{
  "horizontal_flip": false,
  "patch_size": [2, 2],
  "positions": "learned",
  "optimizer": "adamw",
  "ema_decay": 0.999,
  "batch_size": 256
}
Rows from block 2 of a small multi-label image tagger, named by matrix and row number. Rows with one number belong to one neuron. Each number is 500 + 50 x the weight over its row's rms, rounded and kept within 0 to 999. All counts start at 0. Numbers have three digits each.
Before each neuron's rows are labels from the 100 images, of 14848, where the neuron reaches its largest size: "top examples" is what is common among them. Only what is clearly more common there than usual is listed. The data: single printed letters, digits and signs in grey, bent and noisy.
# gate: MLP gate (model.blocks.2.mlp.gate.weight, 1024x256), inputs 0-255
# fc1: MLP up (model.blocks.2.mlp.fc1.weight, 1024x256), inputs 0-255
# fc2: MLP down (model.blocks.2.mlp.fc2.weight, 256x1024, transposed), outputs 0-255

top examples: the character @
gate.338:482524414605439574436486516526473455397470528504441424446535508488525523536590499506531415495492549415465456468524533530485507462526452506544505518537558494579481563542495528525494448555515478516545520464457480442505528512496472557476620436542538503430560467502460481588539475565495570481459630535410510496546488541522475436500496500587502469493445495415604501451521486607514544528556544423513443505551518611458443611492525448499531531503512491472558434436507492630522514460506374469496495452396452505587526499463431479419420472532532508493475470410553401580481390434393458422564507519466478452465459487500475561555495515504489514455595496480490509635500467500502467528522622464503480540511571519517518589466552517462499593432632448544451388551463517487502516515471509
fc1.338:525505562426518401507467580456408558517508590421506390568574534480413510473537519516492572440519486382473478504508358527541580411545458385481512492522438621464477530470483541546529518526498524542538536534463435481489550555544552503522516601500522515526528423581555561457608510443474572458471488555590468427468548368511507506474561596556440517494618485474539538597516499514396470480467505496426528469570524419453524453510499483492544420398467523473477534535526584424450489520480500470486424435534453557426518481558482448474409487565483494501511497416503506433504573474528501499498397437496523539506504476487502516505493496472543412498419496445510476519556525541532521448497419537474599416557500503479584479348529480542516503517461507445505497499574419512514482475469451
fc2.338:514491518523423522519478498490399627407472481568486465477502499487463480473468557538578579489503539489553491576484477463420547599547466603459470419545414491501431525469538538539427470506492567474521497472501419492559484437490496492459572459505495495449549508621449467449483395432472483531552522472436473502556501439493539475503499483555505523469495500335571577501503543478533565509576485500455507549436540580585468447474541432547444538557612412454499536547602581603468442484506459560525478498474558527575503433500510437503460539599527464439429494529476455477518553390439540492395591499486519460433410458511512449446528452455590521437396464486575497570456480523423494546529509473453544462469519585502480556477612491447514538583461506548483524550474577586549514502517540

top examples: the character @
gate.426:622454553562474430507457529523483389545475574532487564538409547550529477497492503404533458512465523516500565496428577516562535514468489448579473547546512429527436481372555537455553590458441537450397480538547538476498510490490469524565523569497588515544427531459490476435467490483479482476455525501555460496535486506435541459419560511519548511450568522488489484526512468385597525481482442559462547566502512503562445500444512491458460507518566390526511444499574514485533520442400555497571492489604552599528507409431554443395610470563462568465580404604513503501548475531564426524469463523457503555520537515475509496441545507594512608500486472490543422507466527562471547454402413506392445494503465475433402425566560504485503469452444584466481460532521502451517520489418478
fc1.426:500446504437523579498573520427505535472372437439532532582588544389473565466491517441453498455491508573499448462515464493509482523592533557507487510463416515490500494568417525594392403514560490539465541477531464545467549484603549381453464466463533536473552530456518494507557527618498613431562529586462498459484526498593416498631468453460505488478400487571498555439533473461478402472558579431547475446426529474507556497436519518503504566519474546394525529541449511539480526446504535533484409487531492489535530563543507478474408467444492494522465600402546435449560477473502490535515505522482562481494495448477451527567420496512493546490522558552471617474579527526603424467469514513502490452475460520461545515485458547475404473526599369538492519475531463469437583432539519
fc2.426:470611477498539510489543512414643480452510515457510508575521478512405492498615395613479592523493529494446505486567454454406549461415401454509574523439503530477548476519504491445538530471480509479487551543446536478529520534419465465479440447508455447511519452467568455558491501476572489477450502455495531483431497505521472640542551516522420518585510462522482574429509515459441550547522626449565569418529461438436523460577564555412493454457505525536486569539432481531464493540524461457405533528587436495456488517504413603547444514488539501530450470532478537547402523505434518413449562425429561520433553604545527425490521590424463445516522517516474533503491542595475483554596426447492500477512496409582591485429514469532419484466538589492513475508544443507445495525487513

top examples: dark on light
gate.318:535455511541658460538515448546560466560453418501431424475403521474487464438538497457651597496527477456531481574487511523525533488483553537428486432496506465455483563553452558512514492501562454476538435549572483429472488523534607544460473450510470441556500497585542553559521617461454569413510421486512472562555565562471458492522504598551521579546461506554434443452486484552447499423515487546420505529412443458517468541507479459524555528431478500461569558583454463433500477511441491430614495505476495499467473459526481485525518503452567500492480445500563504392532431451413534531553426485559475453493505491441388463508496477502529500436470470516502478425602588455508617494494606572486492442485541513469535464525532431491506553517483481515577576393520428458506415508553374
fc1.318:515594574575491505448442469493608404495518486481439471525496509473523504499593422506496518523498494434470527569602478492503562544505512518480474440491474495450488546517568476523549501426504558420513562464432450491530504549500528414466515521625374444523511548553417485548585594531552521456379518483459480511498453595542472519490438502619481502509458467424525524425478447549490576560530449493525533477593427458496493492506525420426477529500503501444500519532440501565537532494540506485479474610521491525486473489517498580532535504516502518512464542376441506544477530622417471493636523428522490577426506525503363567516487440475462473477505435480453368636543532520435531493505526452526536550466614508517531580498562488410554533465477573516560449421546497542404491510485428
fc2.318:509480401474455455472558389468463388430465647431512510442476525497523474463468527528503522516552446552480589484561460495447518533495576562439499500444514534510485459490467502499462483442513534586507497549534488626511486463545537451497526504443399552471465528376448627459466399443540521501491503456452479555514577482534489547497474532473499507480390455612553463528535526502380586490495538449472448613441481408374468525566503489573543457467505569481532569424539482482481437458538576561535527482520451540477472461548553493516339542453582492453449464423460507478507450507472614592455507501552518534460480477499538475466503491451542489506394450488586452513590542522512477497532471551482586560525570472500509538530522525524547491465423524581480551458471432541584529553562542

top examples: dark on light
gate.440:508654451437476523453491443481477430370493533448436541546549524485489607522536500481475541473546552466520440378527621463497562515512506564489529519451515486522509544636539437605373449592574478577425486505498516539454513499516483480502555480478542563478529499464438559458472526425454603430605461488458490461475523602541432541518502550445555540505528502477573556573529513395442504556499494499584448523493471507502477482529544529473501554494505504550528383457448464585522478473461522561559481370493477458578562502403572533455469450540537494497517491482493423529508445512473493579521456463459445514515510412502545560514480501487506449528483476441530421472477519549583454536464558553439482559513513483447417502576566524523510473376511586480474451471508524556460421627551446
fc1.440:546501368474529575489535485499490397427457561468537456521533519558491564465580516480453540507515555584435391471476521510498467474525499540523483488489452418538526368465498440562563417494431502483469488428552516515515498563512419471436606451507460493554517550455468475464541572504532621490517509484513488494518466540514597509465668534390551485474549446473544440515533508509489475491406494526530427461533539492504484440561520524519470414598481456560591519552519485558512571469518465498601499410430409414539530527532485519357348474437518453498508463523551461545557574457498367565528442469489491364511536470510520478435456484507538589494508448525491467480478443461568470570395481500558519508488503531477504513485522469615509475461500547483451579480482414505487500539496488
fc2.440:551490521552545403519432610558552543441390587522456499506496514575537364478497522509528435440533518501472510590471515498598532478477510555534448499603594410479400528473557463427527431463446511495437464534617539526488534580549616496534493441587502487465532532430512473512525487504402465532484524524593499499461538514570533464482533521554595538498507431512503582524498471421527547494398522522551500467465498425558549475481404409480392530508525503602547490486411453501480569453522472525513467506552548593487455505489445470528485392483518517458487460491489580493510566449520471546481439448469504593522507485400433483559467473537456453517512517481392464482466553440491562509536496554470478422519508527475530477560451428381482523468422515547468483562562455462498601585600454

top examples: dark on light
gate.212:450439449544395462527508587511586453390448593468512328438554479417400493549543475515408530627499359508542441477524485419520567518497466471448517451533488461560476592449535482526563518418537452515475528506534498496494489533530542459561557467413494622514487497499586515600510631487464514512404583482489432475503534455473470514553539445546471518544540479529529469410464485391496615511602547534436557503484496465536543502544490472497511456527564468460531493568537523493461491470555526472531446578489519491458506528546498478566469539529567611495420549480491553522515496523600395563508453404505533492563543514535511471441499427469445453491537431527481434520511456542507440566473419525551562474530509506486592508445459537536424484470527475487516457517536468478472476440446596
fc1.212:484551395457538507452514511483447461499462592532450440519454478481492460512539522504527572547483438449562540481473583472523542625528535560475521498474471501565535469548439537522424439489483437572486466508587490548533444566449421509418503518477500525465533498434597566584496561498474548374494527468478496541486499618494441514428459529629573512529441490507506516526489566459456588501544560487451394534534542484508528508546481437537509526433555509458554517502487534467456532516562510586430480465464377443476513512452379467509361507557462528484513381513582379488501558505451505513472504524549493474504496488507498497403485479537540553447510498472525419559525441518459443569494615507508445516524574539425498497533471456520335537411553540605520506496518618462494439401547483
fc2.212:506467454463494495537468436469476493404485443456507479509496459409515657507481578449501476472516533457519475519485437556543467584486491532449481466446397500514476439509402521549400431497561506508487534581447415504577512518456563385431471481513474619440467463455564526461486584506453429559525487477423519521504501462485480506495475522502555397536493546526500476505531452503466501537458451482571446540497461496520461502519398585531521482490498558548546528513482444516545485499475464475603543452470480449521452554601603591533498475514473467570441477509604530466606384610474507574505533472578468465465461461467452527493491502466564536537502460621484615484535472415511402494417510484566569536513516595472419619501503435549517504627466499603498457498583533550465473420538487

top examples: dark on light
gate.342:442591382394540461561496438474573543453535590572452510479438463530467455506460468511485424497504548482417612485544592551511539519519484573545549598578518393513496495496589458418468446622479529587504536492476514548543516517418387492530506566461459490483467463404508546487478532540496530628437532467510523554511518555499526546551560479437466543489474502540507539505497502415562467583493454505546549497529472488454462572493503498455472542550503482612456471424416440510543465526455423456498559415553490492518471590503513501532522526508470486552510548531543423585523546505506492544395549565484552404506517451563474423475510495530480446471625511536498576429473540557420440528514544462411536477460462460523482506555516484574488482389462563386519412522480470522540495596450580
fc1.342:468520420474569430459433555476637493496482463395484508602528503424597578556537518494507406486480429588459560467493621545476497484564446484477428490458502489451468491373396484508548494539523506442472468447526499553557520580497440449513471543547490499492432513464518439583553580507575469507466623431480495558526475521476498515391616524518452497568613508534484532411511430360509560519485516476453549485517481458487534596491451481473455463415602506574482477548469519580512540455448533506512576444611494542496564509538472494500468427504489500546464440585532542574530547591594443464449519497495529482491517497496520490513514491446467523556541578466413499375494561529562481462509496455460465476493511514503564474501516463476350432540489470507530421568529463502461525555493530
fc2.342:540532632533487536529541476511462538519502539474545460513484436434519436487494402520477526490475537516445473486424473477545467512518558441604492510540601437481490510468540548418448524561488466489437529460504466460517485567532462538509458482522554521491548411420487447559501453569546584516432589571546520488405456449437538478459566469499520498464510438525586496504518566445457444443519518477477444486680459527607498467489529578470464511471596472469488505462441493438624427585463449556583417553511515576498595522457447552431500512571490538513494499539485454453505639418544342513571495594524457529527512487518392475493486545561500448530559517451551556459496466511539558455443497582429462441513467463501533491461471585447582506415536584494514394495507493467455501456478444

top examples: dark on light; capital; the character M
gate.332:509486503543481563603484404492520493495457569443404597491551483369518523529451491495538470457587555424469577541547530471458552496532482597422445428549486403489482484479582440483546463409496549473440518515496491497494434550486533410499538514437494416482565565496501487502520489515533506484529568504377567526548507507493532449552387472493492494526562511410643460464395486543550535569570458423495447521527519454551482563369511438487531458536553471494446433607494496489541527480571448479594501527490480506540498471609617540544547485483506577489496435451523530522490494594437484514436440541509452514473486510513458546488537413524554510402404501419407410524524397541518482563492484490512523576495468569538552540537575429398566538534526541463501480517449492464474468529534479
fc1.332:471535461588487514524502432392504445432542516417495547552509457464457542509544439538509518582437537503435500437580536471527491460461592520487449489436449500454591483407535441551434466502441448495456484556442517431577530516483491494486547490535426452472568473441511473550578521520635559510406581511461503465523493472484493576512574410563479496575551407427555537522490507504557552484575468480510422508547474478594430538552448497445425522496550433542501504551484529619526452553605418497508582577572445454531481441503548541466421523504460620592465476479483383515544565511540423501514549436466465420447617553516588421471481506546467507506501486496539474550440442566440532533418461534492508522582562462468505557523488457535523407487595512445479488501551461453455564465505548
fc2.332:469449568485469492566416553541435519463526524518388547395550515476508501493489507471563464337551535350551556573508494516462461535421441453543500497521486554512344553520514629447523486472484484447524532455506438506500461438495522570471481520459531485522532433493603495619581422485477370473459561536532447474501519505418529494517529582594504518488549511537604509506509512540480476500538562454482566526633474528461465522441486542545479562518568546417544518406416485453544452547518434552414466524433521509395483487554574463569538564483437527527581550526501527473536433493410499466525476539563408539514438494566569504480532446479492428437511488563521471524559529456549560477508473425468567457525475519571516529488517455411466552426477499523463487490502554567453461515561502

top examples: dark on light; the character G
gate.476:466486564374582484474518501422537463570466443475468511528552491463506528476589482535488429499556488451474542523409528459503565518497430548426453510461501491451462533536568583538577503546475528515422433528528467504539473477464520471597511605490499462520426495547469421546430508491571410451448523453436475425505554438532542544517424519593481547512573498577427566415491462418504547574464497497531581479534559487537512474528496458510450501514566441512546535502433527495523524439508528496469493614546471527544378464510381474559541523579456506547588425450454487494538462671484503534554476599501445593518457504494520519396526513489460500482364511491479464475426519465413533500503458516483486491497595488543601449458550552439423590558529445576486558580486518509520435554439582
fc1.476:520492488428568410558558557436552538448466541528437405511466522506392511452466494505368457544503489483555439608401437527507570511484491499525530453599517572531473477488473539445465468582459483566563428441550523446487461562460459524575574594519473497632460468581484458605561635558508521423468409555439446530515490540483551460523506474461510603510565490503528480528381470464480484433563433532430509432463443449533568524509475487549490566478484526524548550514474564518474434500494428558570463478510457532482527403521415496389542514531434532527528616422489457542464481478556440522486398475518523569512497549482438550436477476503523517455516494587535473533531503478479489534463488508540564467423534479450556539406477521522523483472531533476524478555565360612498493529513530
fc2.476:510540587505543467510446387464481398486596420508497549484461483538462470512403486451517497496550503399516575496465423568500388451452481480492423453429491534499502435458442502619514491476503502535571487473494550531501521434523562474523471472515484444486513513509409611494543488460649631520456384452446539563509568605522454478413505482458530506474488489596456513475515500472455590419491467541473469574516490517560480454581460462455478522449518499516509498463566468482542517471547579426550643472473501493529452482629552538469502437577437490508470450455591511473474597586511500488543580513450493461537465480464439498529406505602564513529517415475524481590441529516425516486470491513545484518558549579495432506447488545468512551477493527453470491495451584490614527513518624